python train.py --model="image classifier" --dataset="close-ups of made-up surfaces with and without defects" --train_examples=101725 --image_size=32 --crop_scale_min=1 --horizontal_flip=true --targets=["defect"] --num_classes=9 --arch="mobilenet_v2" --norm="batchnorm" --hidden_act="relu" --depths=[4, 4, 4, 4] --kernel_size=5 --stem="deep" --expansion=3 --widths=[16, 32, 64, 128] --loss="cross_entropy" --init="kaiming_normal" --residual_init="zero_last" --optimizer="soap" --beta2=0.99 --learning_rate=0.0034 --beta1=0.9 --shampoo_beta=0.99 --eps=1e-08 --precondition_frequency=16 --max_precond_dim=1536 --merge_dims=false --one_sided=true --adamw_lr_other_params=0.003 --cautious_weight_decay=true --max_steps=16100 --batch_size=384 --epochs=60.8 --lr_schedule="wsd" --decay_fraction=0.4 --final_lr_fraction=0.01 --warmup_steps=3220 --weight_decay=0.1 --adamw_weight_decay_other_params=0.01
Rows from block 9 of a small image classifier, named by matrix and row number. Rows with one number belong to one channel. Each number is 128 + 32 x the weight over its row's rms, rounded and kept within 0 to 255. All counts start at 0. Numbers have three digits each. After the name is the row's rms in percent of the matrix's.
After each channel's rows are labels from the 100 images, of 14848, where the channel reaches its highest value: "top examples" is what is common among them. Only what is clearly more common there than usual is listed. The data: close-ups of made-up surfaces with and without defects. In brackets: how many of the 100.
# convs0: expand pointwise conv (model.blocks.9.convs.0.weight, 192x64x1x1), inputs 0-63
# convs1: depthwise 5x5 conv (model.blocks.9.convs.1.weight, 192x1x5x5, trained with AdamW), a 5x5 kernel
# convs2: project pointwise conv (model.blocks.9.convs.2.weight, 64x192x1x1, transposed), outputs 0-63

convs0.57 097:082200093119154121179134109102093104099162111126085146126131146173115165139086103098101113132171107125178130127069137115139068071104167165154083105114112162122119151040074119104117136125083123
convs1.57 115:140115138139050160111137157104088111115102083127109127108066161195138161129
convs2.57 108:138140141155136118084090129151136125141186115099151101137082118114202119171100196086084151078065163142118130148152151097111140097164062113178131110138096093162122089123087113161121081125134065
top examples: stain (100); tiles (41)

convs0.54 104:124126072154157113132144087108088128092084100137137165138144085164191178111124105126133149099108157091115168113132131119143091140077182161173114191092113135134087062039139147120165098132135093
convs1.54 109:131171148142106123101080147120128173083156153116159110060141139112143149208
convs2.54 106:099188149166128141131185080087140110110167154109161088175172123188115110109118115178173109168209122190122122122105091153151150103091107142105105155083104088134146149093123120141137115187116166
top examples: stain (43); stone (34)

convs0.151 102:118148108080111127192150165128128075159103111096115095096164156133113173110123147120152089133104098163168202112102103086148158093126116160133109142105136130116030098116173162052102138083131113
convs1.151 117:145136061105128117172120102123122137083113160067164128128086121132198115082
convs2.151 091:074119163159092128113050170125136106102068162112094135159149098074174142161102168160086172137152116132133152133088129149181127150173114174134124102126143066124145167119105151170065112099101167
top examples: crack (58); tiles (32)

convs0.140 092:121109137140110120174083120140086110155067197132098129121166137100119150092150097095143136152126139180119061136148151084151126158128099122109077195136132188101175108061101152085072161097155132
convs1.140 102:106176171121084134185174127125083184164156117120100115075133145130130153167
convs2.140 085:140115101110078107120186066106075091142154182197159118143136111162114111150102075166166179136123114103113150088109107160134071144175112099164096142188143114144092130151156112110148093122193145
top examples: dent (59); wire mesh (27); circuit traces (27)

convs0.169 105:112166087124122094098101077111179116104135141131127119100091137081118090130162152026131134103152103180158108155099131101162110103100140121118154159170113106093168131149067112083165076076085093
convs1.169 102:151139159128137107166152119140086039143075129131083127106170102150150137177
convs2.169 066:145137103168145141097108104066134161097059082158085155138121099153122168098133165158056110145134068078120144102116141177129125081189125131135101098140079147124138098123203118108124110084090105
top examples: dent (80)

convs0.154 099:088144179118118107151103185173171184091137092129117116163145162127182198127125157155130068142133178112088118086153116089147097090101127140140115141151158128123189099090160126153158095100159061
convs1.154 094:073090159113147113127138140174107072098164139143103096206122137144149166157
convs2.154 091:080198077104133145165040141073092157124125137147120142105156115088164098107140115120110129083083127138139102206158124159099157113151093185109101099085136125093117107132056160140105104113136132
top examples: specks (96); tiles (30)

convs0.62 094:115176157108066177144097152123098135050096069160168081128084110054146140167125097111158158081158067100159099097120107091099130174126147155123154119105112150110076132118118133142152119161147152
convs1.62 091:144096091104144121149207117145118112150168091142062074149110145165157127103
convs2.62 102:149087107120130047148138130181173145140060105166139106179164117094173138138149120124072149126110168179087129161136150162118124148131121064175092148218120100151126084149115109124124121110105157
top examples: tiles (61); scratch (39)

convs0.119 095:145048169098101099116179094081127128147162043177141188134168141124185111064114106134113112142097121093121120154083085148144082136090125107148141072116149121154165148133100148139132124151115177
convs1.119 093:124152137084198177121087136107110071126076151140116091096147092134149168147
convs2.119 091:164177096085122142141136124128101151140138103108096144109176079125094023141069122107124120115153147178174120164185148115152137133105156174188123157116107154148144175111170116119096121067103085
top examples: tiles (51); hole (36); dent (29)

convs0.0 095:141104116105082173155146138131196145108124087119096097133139162141190109121120181114181126130075136087122137113157092170113096172167112078162168149169153090134186098113078130124178135189091110
convs1.0 102:158138159138168137148106117150187105053128143180123100116154153188145134167
convs2.0 094:094128125121164129065138148109132137094116065154127150191079108139151163159086091155138104143119096121080145165142047137128122132140088135205138149122153128162190102206141131138153088162099118
top examples: hole (71); tiles (30)

convs0.125 107:128136201146141129106130097121114172167151114127090154184144170097179140072164152085066165121148094179084156164148136115162153130087149144141116159157085112195097162179102099122111163137156144
convs1.125 095:148162108079152146110114115219189127103091107169112108106114102108099117133
convs2.125 092:165167081112192147148128163175075090140159133154184113149105141141161118169116119100120130130155111075149109092121112118168199122136137156181166186134125112152121130163127171053127195114110098
top examples: hole (83); stone (32)

convs0.21 097:146164137164157132141111132103139105130133125089101158092137018097041096105153110146114127125110147172108103174132132183162079108116107079065104086090135120099126123103118173090163094125151137
convs1.21 082:136073138123119163103164114114133101092101110112127117059080197123103121075
convs2.21 100:161160086087113098160133136172155125118166161101179084142158139170094165130124130127119159165179123116098131126152096121100071212093144125106145101032110157119111095101185099130111155131140175
top examples: smear (87)

convs0.156 108:136092138117133110118102105142115147121088131126184127120100187123205069117126152125087134176199132053096136092152125135113089163145081155091121095164199154111092105084141177142146140109143097
convs1.156 108:120097058120108128123137132131066150144137046091137145126107061110116114115
convs2.156 106:129105088160131113133123077108071091066087156078137063177150141106138177126106127164114171110164177154124128106114147147202107114092116114115125134103112120069121064089152123082139187148151122
top examples: crack (56); specks (44)

convs0.183 099:101155066137148147160062121156076098137074134070151167127123107146083132144151121135090102162109122131134122143178121168111149104088140082148143054089145136081143174140117132102083090095129049
convs1.183 107:125159100086150078109061075128163138104139171154139065144134154115120095106
convs2.183 099:123070117088113158129127140120143071172124124118110141130153150085067070158132148101110114106131079149108079121093111065101055117125079076084086141151154109102134165111133137139109084108211120
top examples: dent (78); leather (28)

convs0.78 092:212137064090102167152131110200110105101166122052090180180104157111151144129092124122135106148140140130136107145117131128127141093105107162067146168086070070107147082137130111124135093123119104
convs1.78 101:097125062140090102101118100080130138150137151111060056092109115128117120099
convs2.78 111:086148164148121129114206103144110158111097135118107151122104093124183143126132168175088190154109099126101164102096147143056113134127130160141186146184128105173140171100128075163160145080163075
top examples: bright spot (42)

convs0.152 095:072142148173100114085078123134127121065116161144148083194082162159125147134113101164130088111109110166187141152147161088156169189127182169165103158150126103126074150151118098094100136122175135
convs1.152 104:113108104099119130180149075101114165170149169168109119185171111123074124160
convs2.152 101:131149095066126155124061183136111085137097111158123145114121092106143160175131095137148098080101166114179135100100103098066141129162120144106123111122129166125127055100170117219183127126088130
top examples: hole (62); crack (37); tiles (29)

convs0.120 103:108154088092131125086128060088137141157112112090161117133141105197111173085099065153144124070131175121164106139097142066162150156134127206133118116155095103109115175171166162097091126111152135
convs1.120 094:128134153125138159145111159106155097084168068121116107073185125186119174150
convs2.120 107:123165119108124119164110083160141146097085213134096101091074086143129107148099143125129082088152173129187109183124110164113152126124098081164141140132151164146057130128125050119159155118093086
top examples: scratch (74); circuit traces (28)

convs0.96 107:133119142116121069142137130114098113114089126155098153049045142108151146111142142123151108123062138146120166167076123145136178139097116145150109109129115108107117132155076131195098085176224107
convs1.96 115:123119049117110064149128146118132081098174087109110108116074110105108088132
convs2.96 099:102146067073153175156119178179156116130096150142157183146051164152088160152150164122159097161181101153129124125112098147088117100150146156134138131164132201109084175147121118142140074098129153
top examples: hole (96)

convs0.22 104:209128178111105113113107084103131181131136108108104109131128175095111146125132145091110168138171129130135113161214101164141093115046168090071106127134112136136129117121116122143061090106170073
convs1.22 099:129080128117102099122134094154104106079094154177108073174101180112148097089
convs2.22 105:188104084152078149086109116113168096101123176103183085130166138122139115190159110118141134109173123136145094100170167126109078180161093129128127107161094156130093214122122111149067149090121147
top examples: dent (42); scratch (37)

convs0.178 093:107117160074066132089105117196095132125148149130113196161149111096129190120133194147081101169062125129106114131124132119103181108090130089079131135098090158181150132129125087166145165116121091
convs1.178 104:178109147144112142123102128167153087101057125058091101075115140145158138132
convs2.178 099:156173085115147089122125077141060148104163084162178108108138070084154137084108088136121154122126100118165162071195181155128115060143128141137051140177109158123162118120137119135119142127146118
top examples: hole (36); bright spot (36); dent (27)

convs0.181 088:134128063121141123093147145071172147089129130148167153170138146173104079141049114065161125066148083154127085158117120153145128129110105175143149114167101105155154119096127145177170051114120130
convs1.181 085:140117100097127153124103145152075111062135170078111054126164157168114127133
convs2.181 091:170101170135167099146110111104188124163124065108094088129141078176139142161082105126114150172147168153209126124128115113134126148161064137119154066130082110122093134128141112103188101182116085
top examples: stain (100); tiles (43)

convs0.95 107:135108056159128118144089132114202161137114101155129140072181149138103083096132197125110123125108082134142093225095129143104105148084124149088153158167109104159153207140135123137130124125135155
convs1.95 094:158129155130167119076119067105077146107105118169157116101072160146111105179
convs2.95 098:121133147114139142088140173118134132168155148110139094134184134147185128148090146102071081119123123095115131143146077143157124120057079125157092191146125106156101165142118127096011105109163165
top examples: bright spot (50); dent (36); wire mesh (32)

convs0.116 109:154123153080143154150095162158206149126162069119106131068106136124130168122178114143123147154075121104118113150088143114123089115189145086133133127137174175157143058111119120106154045081159117
convs1.116 099:116120155114059168078058098118144121117091157181125148103135122093099100146
convs2.116 084:138179077100125127136227171125133189122088172108146162079113145105139113123171139132102161175147185088139125103155104179140183163107132141111097122141135095147127102091066146095154104111106168
top examples: stain (55); wire mesh (45)

convs0.106 093:108118068124129163160180095094101110150104154124170188130176107143064100136133170149126156188101103123076106119145119173085157131170136133158117097068106126081161145107108123206158117112085131
convs1.106 090:098137124111190063180184109097116162169154139121152172150159137120115125096
convs2.106 089:125130094095136154098142120149140173112174085087098141157168164126135175188120100170145091125132183214103104110122086083066131129150099119134153106066167138144094104054100157114111124142126155
top examples: hole (51); tiles (50); stain (49)

convs0.187 102:123135140132137106198106173145151064136093153109120122159097161180106127139128102124170163100133069116078112152184164099092137168144062107222130152118127105140078136117120146110138104189159119
convs1.187 100:077175139110156100124088072116137141180138142112063088111138095117174109110
convs2.187 094:104121123111104170114131084125072122174073143095157082123074123158167193147124165134136098133095175129171094127089135137123125114103170174131089112105062112134119127060148151130152088134080054
top examples: crack (64); hole (32)

convs0.75 092:186155119143141105203089091123173139125089128136182098129116113151140115155191135119171128134141139079188121145191150160081099116139136123143091086079082135094127118206164116138116096163089138
convs1.75 069:119129137119141072054131109162075091120110112074114054130136107146143142108
convs2.75 076:137136147139121133129088122144147138127158159085173105081159022140112103058180133108123100111124132136156088153085079073092139132174127109130125093097091139109144144145114188164114095086168075
top examples: crack (100)

convs0.49 098:140106116102135207147134131138181167116165147145111080095074109102149171099103130164113156154133220100111154152102144105154113110107085104113126165124087111114112166087107087203160106080094123
convs1.49 089:129095141150125132121123114137137106084074125151136106189185111104188195160
convs2.49 092:133185093089133146101134085114104145118135089162077135156150136151121124147135101132121159053111062121150162105133157124173175190166110139172103054147109173130074154121125127113054095137095143
top examples: specks (100); tiles (31)

convs0.146 097:097132112098129118159168122113124162113157135132097089091049145126066103137166146113163102146127117190128127069075170136171061091155132096155111149100117135180071165140116170136117158188141161
convs1.146 103:131074113188154161079060127091137144114133132147148133143150135129187085089
convs2.146 113:082184080125159159113179101146126142112113168122079134124168116108114098181217191163151128116068173147084185110090085163136125153103125137140130114061091161147146131118114148141096129130150120
top examples: smear (99); tiles (33)

convs0.160 107:106165141114071129139125137151116151137118099155094173113112138145134140130240142111168129189120133125119138161157066144136056100162126064127137150172147131161176064144114093113101089118089110
convs1.160 102:112111154195133127168150156131128080130069091152078112127143134055156134114
convs2.160 102:093096148122118100151155182118068122121066114132141124128125110136100093097157149051078173200131122121166174161122086130093135097129127116196116104128157128141158130148099063075116116118090074
top examples: bright spot (62); wire mesh (27)

convs0.40 116:143138160161141137134093110152124082100090102059126132158110150113140147093180069106185105144123130164077146137114121101109121129142095161089201129042170097140164148137150145078144133058150108
convs1.40 119:090105088100139098146138180140104121128073094080153079106076123118153114077
convs2.40 103:156072089116161095079173055130153047118110110163137080113096097167171155101101154144058147104127139108120146119112135145156165102139138137165182111153073095130112085162147111125168114088110147
top examples: crack (36)

convs0.11 098:098168074153138147118185139106108098144117151116122107152103135129069115137142138160138176147173100146107161154166166091163169184128146094164142123174145112129071085074122086106105145162057195
convs1.11 088:097136157142153158138128192199130085100166141101130180176124098167125117122
convs2.11 098:123088127114132145120168139150095144059180123139089111090123076155128117185166094159086076122073142127119121126186121109167167160132147115137151139165046111098164099146098160125109104126049098
top examples: hole (70); brushed metal (40); dent (30)

convs0.27 093:160172150125127121096081179098157108094119105146172122145067175146147123143114118145147110094065161102128128128092119067127146131106071115193103135123116077148152124141110124126142113136253119
convs1.27 088:177108129164133129169166184182217145165170121145131116131123130123123123113
convs2.27 096:167123109109139133094112138110122167169199144111149080125120122147177173146130119146156061052202136106171066119127095082132105120107167160121109149068139158132102099118117093180084136098149117
top examples: hole (91)

convs0.157 102:089133150163163152066083142060140147143126201116176080134112143072125138184112129187100130149063102151096152154062121118121148148128174189141141146158149156105167140121149133161128140167132139
convs1.157 101:172076152168148136166153080097151099108100145133094091104138140191170157116
convs2.157 111:184107117130110111080114169143119163066143104102113134120189092070077158102138127115140105147129100094069181144186138102119107094185175127095084130113130164074166106111095120096139161112163169
top examples: smear (86); tiles (35)

convs0.13 100:092147067094150110121138132105120083096143100135144137137041163131089106128121122093159163116072178087137149183058067128151068141074134091130143139107105086123143114128154145154154106085162093
convs1.13 097:109056083159103106159146123124119145137153126181082057098126137095095150136
convs2.13 104:127122121124154089180146123094113142114160105099180095139109090134117117167147134083192083176088134139061164083105123164100159159139083134108159147141127121136161120145109117141127181102054220
top examples: stain (99); tiles (55)

convs0.88 104:172166152142143153112132138115111130145101122095172157148121105012092126129137168150146140154126108109156119137070091123134157122140148115065151113191132137152150152044129172085125097152198134
convs1.88 101:104109153135106056143170078102122153115078186151099078119154134109160126110
convs2.88 111:108079112142103068162130123117163134145108183142082133131125163133128117161196126113082152193156084143095090152152127053078148130093101125103136041117173141129140073087150138125127161149129112
top examples: specks (96); tiles (57)

convs0.48 099:196132176127144100072106077107162167137169056111159178088123177169119157170100094136111107106121116066134140160145133154115116155104137147129147112088131089160158133147166096130115093169205116
convs1.48 091:110143100140150160095097143188166083068166076146115159145091138111128106166
convs2.48 097:172118165125083139105085098147091137172088131086109124183084118197133155119143143104141087048131167127140134101116184194072127148091090158142121124169167109122141113151145099089123077093152137
top examples: scratch (45); specks (40); tiles (29)

convs0.28 096:139126168128108085102101102094104136078123131155105100104171164085123154055143129175104166093152126160150164113162092114132140086184137051112157159126105186177134135114118154144147119164168203
convs1.28 112:113119142138097112149058179100155131091147064095112127149119087067162119133
convs2.28 094:134153129158122159083084129191122112114112149147026110144136106127132147122114122161133094088119137052111128142078139188136104069153104109122146102184091164061089150105081085127107126126130156
top examples: tiles (40); bright spot (35); specks (28)

convs0.185 086:161149187128096115108153141152159090106116089160113152139122076066171149078181101177137091178145149159159099172066123085142173122111070155167108180144139148155129124161160126165140140120148089
convs1.185 094:108128108134116115121124128100128158196189111118141187213131125095085135134
convs2.185 097:123205095094093092124115160109088163133132163122133164122103190122175173120188078150153101095127113121215129136113128123129102101113128147121102150130184179121101067094159121185151139144113175
top examples: hole (100); tiles (48)

convs0.53 101:137165112170115070152177151124040119122140123146134114139126090101202153135076102122079141055107094078138149075102139080089117136126118139137113185120138131134124144105068125131149074122152173
convs1.53 113:101172166125121150064076113135099148121128135124162171147143094118079125055
convs2.53 117:148147121091185119096132190147163123041186127151104105140145158131141124138098105167132142095122098135132124042143110211158100109153103124081078132147138077158138092120168116157118154153152096
top examples: scratch (49)

convs0.20 096:111157118107180107105148100145108132198152109077156140112091045093091164123146138116178166172094124188197116142122150130144170166095151136118080139079123075083123133161137117090116118105161125
convs1.20 113:131104100123112164088144126098120074152071115109072159049158127090130134131
convs2.20 106:083139080210119153178120137161163075119051147144108142088186124161107142143108093120139108107098059161160167157117110130123131148070085160131134107060111115171121144154112128128171114157114130
top examples: bright spot (57); wire mesh (38)

convs0.5 101:179122134121143162098123030096154160120096141172125166083190140150132086120179152121136163118139120109168107173180079127105125114142154140135139136161150158145134154169154114120129038154128191
convs1.5 084:105163180164141127117169151136125142184138081116151174133105088105201153119
convs2.5 081:121151182112100099176134146131126145139132129092136149122108099076116170170112144132140162163085110132048140151108077128060096144179059154106162112109160038141089115139119156074147116140108115
top examples: scratch (50); crack (50)

convs0.59 094:160123152133105164144141103112178116142129101174066151174134124083137157111090108194111141144169081152172124090140106147099149175114153166172143173119141117163143153164044163099133147175184163
convs1.59 095:175147132066126087077135055177110130114114152172146109097108147123151134158
convs2.59 115:155131093118118110151102162190116090103146129142143135092102022139144088142134128080150113105134138119158117079093126067169168110134114125183146114117055106142145106161138122136167127035144121
top examples: hole (99); stone (36); brushed metal (29)

convs0.102 102:135159183122148065142157115079119151147129102135158161108146141097128142139096170155163051137063174131159169106159221129146103119110176091119131147146144113097124072180121111120112129175148163
convs1.102 104:093106202144082134101109088128172082124139130154131111118124140185152187153
convs2.102 100:112142147120095128094134119155130131153118129051054070142100118133143104181138106118143130131166165095178138161123144083149056122112154107112125156100186148196096186154101120177160090080120114
top examples: crack (49); scratch (42)

convs0.31 104:108089193123112160117075136090085132151122100128170147129143079119137169108202149112147081125084144111131129111106135193129071115101182110178114150063123146128119103105084130068122113164068142
convs1.31 105:172117147142059142129094092071171099137092149148108103065147129107112142094
convs2.31 096:187102092126122064146096165077149169145111140084182219087152160104112120142122086142114102170146115118088163122107104165117201165125165140161133109107167121165125133141129129119161133148121058
top examples: hole (51); stone (30)

convs0.37 108:130129092082145118142089166075059138106143074136150131133145101152103109108086162131140110143129137118165148112080084112201139131131114082120161134157094116102078068104104108123029146152127072
convs1.37 106:089149080121117179098159088102094135142121080107086086142152104133142069087
convs2.37 118:063158154137160098122144138175141184122082163141133173151157179093118198086111125193068141152116133154096090147139142115087180121122056135123140102156121115140172082111128120136168130159096090
top examples: bright spot (44); specks (32)

convs0.114 097:145119153123153129095133079088183149165140121117117149124094182164145167166100160082098087182123194185173136152120131076166122114147156082095125109159182099107131089133110094126047111128151125
convs1.114 105:102105096146099093108080130118089104174078151180095090159105116085122117082
convs2.114 085:154129140123112113083131166146126146070104141119067172140123126063154188128106123092169108122186155111168068143132167128148079164118131162133081117108135149064099123172102130110079136149052162
top examples: scratch (43); bright spot (43)

convs0.69 111:072142178127139131069113117137124139182092091142097121092075104186114129107083162150093104175075101166165179209197117167157135110136143155109139117156145118130105118117118147158127137144152070
convs1.69 113:135141179193095076163113095105187087155112134136161096151104120159108127153
convs2.69 111:068140109101143124119129155095135144128121157134182159144098106143108159164117134152145111106145123095133105156091087108125152064164134130131201086033145122119072089136114138155194092105048141
top examples: scratch (30); bright spot (28)

convs0.89 106:112102097137075130109155088120167196101112198130094115071106139144202155103150133174126127162050105129161132146127138125126117158157118128146112118132150139102184134101203097198167137110106146
convs1.89 103:144152091120168097133120116058114129089166070090114178108151171119103090124
convs2.89 101:076153115133158135137176136150100111178146121148145152135083114164062087186108102124125053182127103165130124111129122098069113149156141191158097094161142101158132218140153092158109137108129137
top examples: scratch (42); dent (30)

convs0.122 111:227077119126155120113131184059101131119098127076152134181130117142119128108144117171184144185147108107154072070086151156132155088084152184134162139126114080127092112112132115114103119136116123
convs1.122 111:176106108164101147135076179085143167079162124107082142142120120153083145089
convs2.122 108:086153138114151224117150099087085132112107127086156108126123166105123138168151095147112185134098115080136118161153091106158074085062155150142115105123094163093091125140173079122157118170172086
top examples: smear (44); wire mesh (41); tiles (32)

convs0.10 101:149186164158101136122192130146124150134081171119081139103128119190123170150164185163138122125114128201141127162129173194165093147080134151161095104080135140089121116163151132143118121123191179
convs1.10 114:087106129119075073188147139070073113156123101108118078099105127100132120124
convs2.10 115:129154079062106167119172090200101105147093117136157176103107125189081134138107118166187088147160113183127152071149109126138110142128173174154106114061136143095136149140120166149123106164133165
top examples: hole (56); tiles (39); smear (29)

convs0.74 093:144090179154171132082160173096166106144052113117096122170160175171108126104139106150176106128125149146111179144135168073096180125126202168125125093133117129119080112167124117130136104097114195
convs1.74 094:114139113134134101174085077186142079071110134103105079094160098138122140164
convs2.74 107:161113086123163130163159148166161155103159158101129187090146098070077123129169127186126103121173138141156095132126156088136136171116078126151177067125092171125076166108062149119125136119071107
top examples: hole (71); tiles (39)

convs0.149 111:132125137145138115125113182142158159106128156147156123119105108127091126171088109205049131138091114094079133075128134106124142185115074121125141133139098096169131120085113186149132091088064046
convs1.149 100:140099098078116144086108127135065161130142168126169087135185181123088106141
convs2.149 084:107165127070067134127116142117144103144090073114124154080121174091091134085147153114072117139158071160113156125073095093102103130103134115098106139203128166176106114135155138167135066179132083
top examples: specks (50); bright spot (44); wire mesh (29)

convs0.14 098:173127091142104174176166192119120194127197172168168101108115136103067075128105155075128106160130125131104099152168175156154138143127129050114161119138151122153144103119141129158110123172159163
convs1.14 115:168157159156102100107132129084133120117089083109091069124073136136180148176
convs2.14 097:085125139142143091129146182135120117159144134085103143143144070089219118166147104106137130113115163132159153123182106092113096182156134146072099149063083088130128151044140126102100164130167133
top examples: smear (77); tiles (27)

convs0.144 094:138120076133122087099163102089142098141073151106104117085192094166183148159100128077169167134155118143158120183086166098151117127123158151166193113199140123104173139101109143152171126089101128
convs1.144 097:136131179161166092134163126110117157115116119165184136030138094119146111127
convs2.144 100:184174137115071148121040162140113136123168092059100089088118145167189130140099134133099080111108130118112096185118140154098154116106147117149136200122134145150080096098085156153100111114138160
top examples: stain (66); tiles (65)

convs0.128 089:143135121158054172102150118109165124107145125134026146082193127110145117208099092150146184078134090142181095142107149112155123127144125129089141158118120142094128176147168141155157140154165137
convs1.128 086:140135174118158206152131140138179120067138189131144141126164113155169155138
convs2.128 099:170149118139160162154089124148137097119103076079133084186121135179127139110127066099112113151102173079104148124135154077106115095123131077147070133135205151083166101096064155079136133111106123
top examples: scratch (69)

convs0.81 098:129148071135143110124171165087124169118075082149146116100147109135121171135119083142064132094068137138124153103137105154106101118095091088138118084142071136092167123148126067124176107143026121
convs1.81 095:095072154165106113101118164139156172037132157131127121099128147174154108128
convs2.81 114:110116151110131115119017072129131128091138061140111133185146126086128131143151143096132142141173099140117051131091115102126172194074089102128109163129182110160111105138134105124088114087096133
top examples: dent (54)

convs0.36 107:096134132137069139184153134060175135087091100152093094119120127106118172075100122125116149140187106148137146154098085076078119112118108095118171140104124143169092213116150125101175096082151109
convs1.36 113:127126136109153107097087107128087118140160061059105160146092112171115078099
convs2.36 102:163137092113169133099115162164188116160153159129171112190096169168040109147098090136105109102140118087155087114140141189126092107157191130162107161159151091131122135103096145140157168178108146
top examples: stain (100); tiles (36)

convs0.124 092:173192076084122090135098065118084127115127111125186118123067178165131124113061113096121121161167166102105126121164083069076167127138092131156140118140163066153113109090141107137115135107137105
convs1.124 109:148096076107135128083135117109090116155076142123072114136070089091075130100
convs2.124 093:145166088158176126097129138166142115070129112171152076167075116180156115120140109084177132125177132100146070128166128060157129091122069083130123109087115112112147119084146077066110120108102122
top examples: tiles (40); bright spot (31); dent (28)

convs0.32 094:153201191109164127120171182162147122132086138087131184099144119126123142160158071139087138145087164162153100138144148112163095135138154112089112067154159114159176163143165113201152146088114146
convs1.32 103:101201133110102073092126173120129168113095094107158080158117145092169132115
convs2.32 112:138092147157091086144111139134115081123135130136071093113030146126091081175105122119059132057125152094154131141108099035149136093133153123173138154083126110116120113147097084157138143134106117
top examples: scratch (54); wire mesh (39); tiles (29)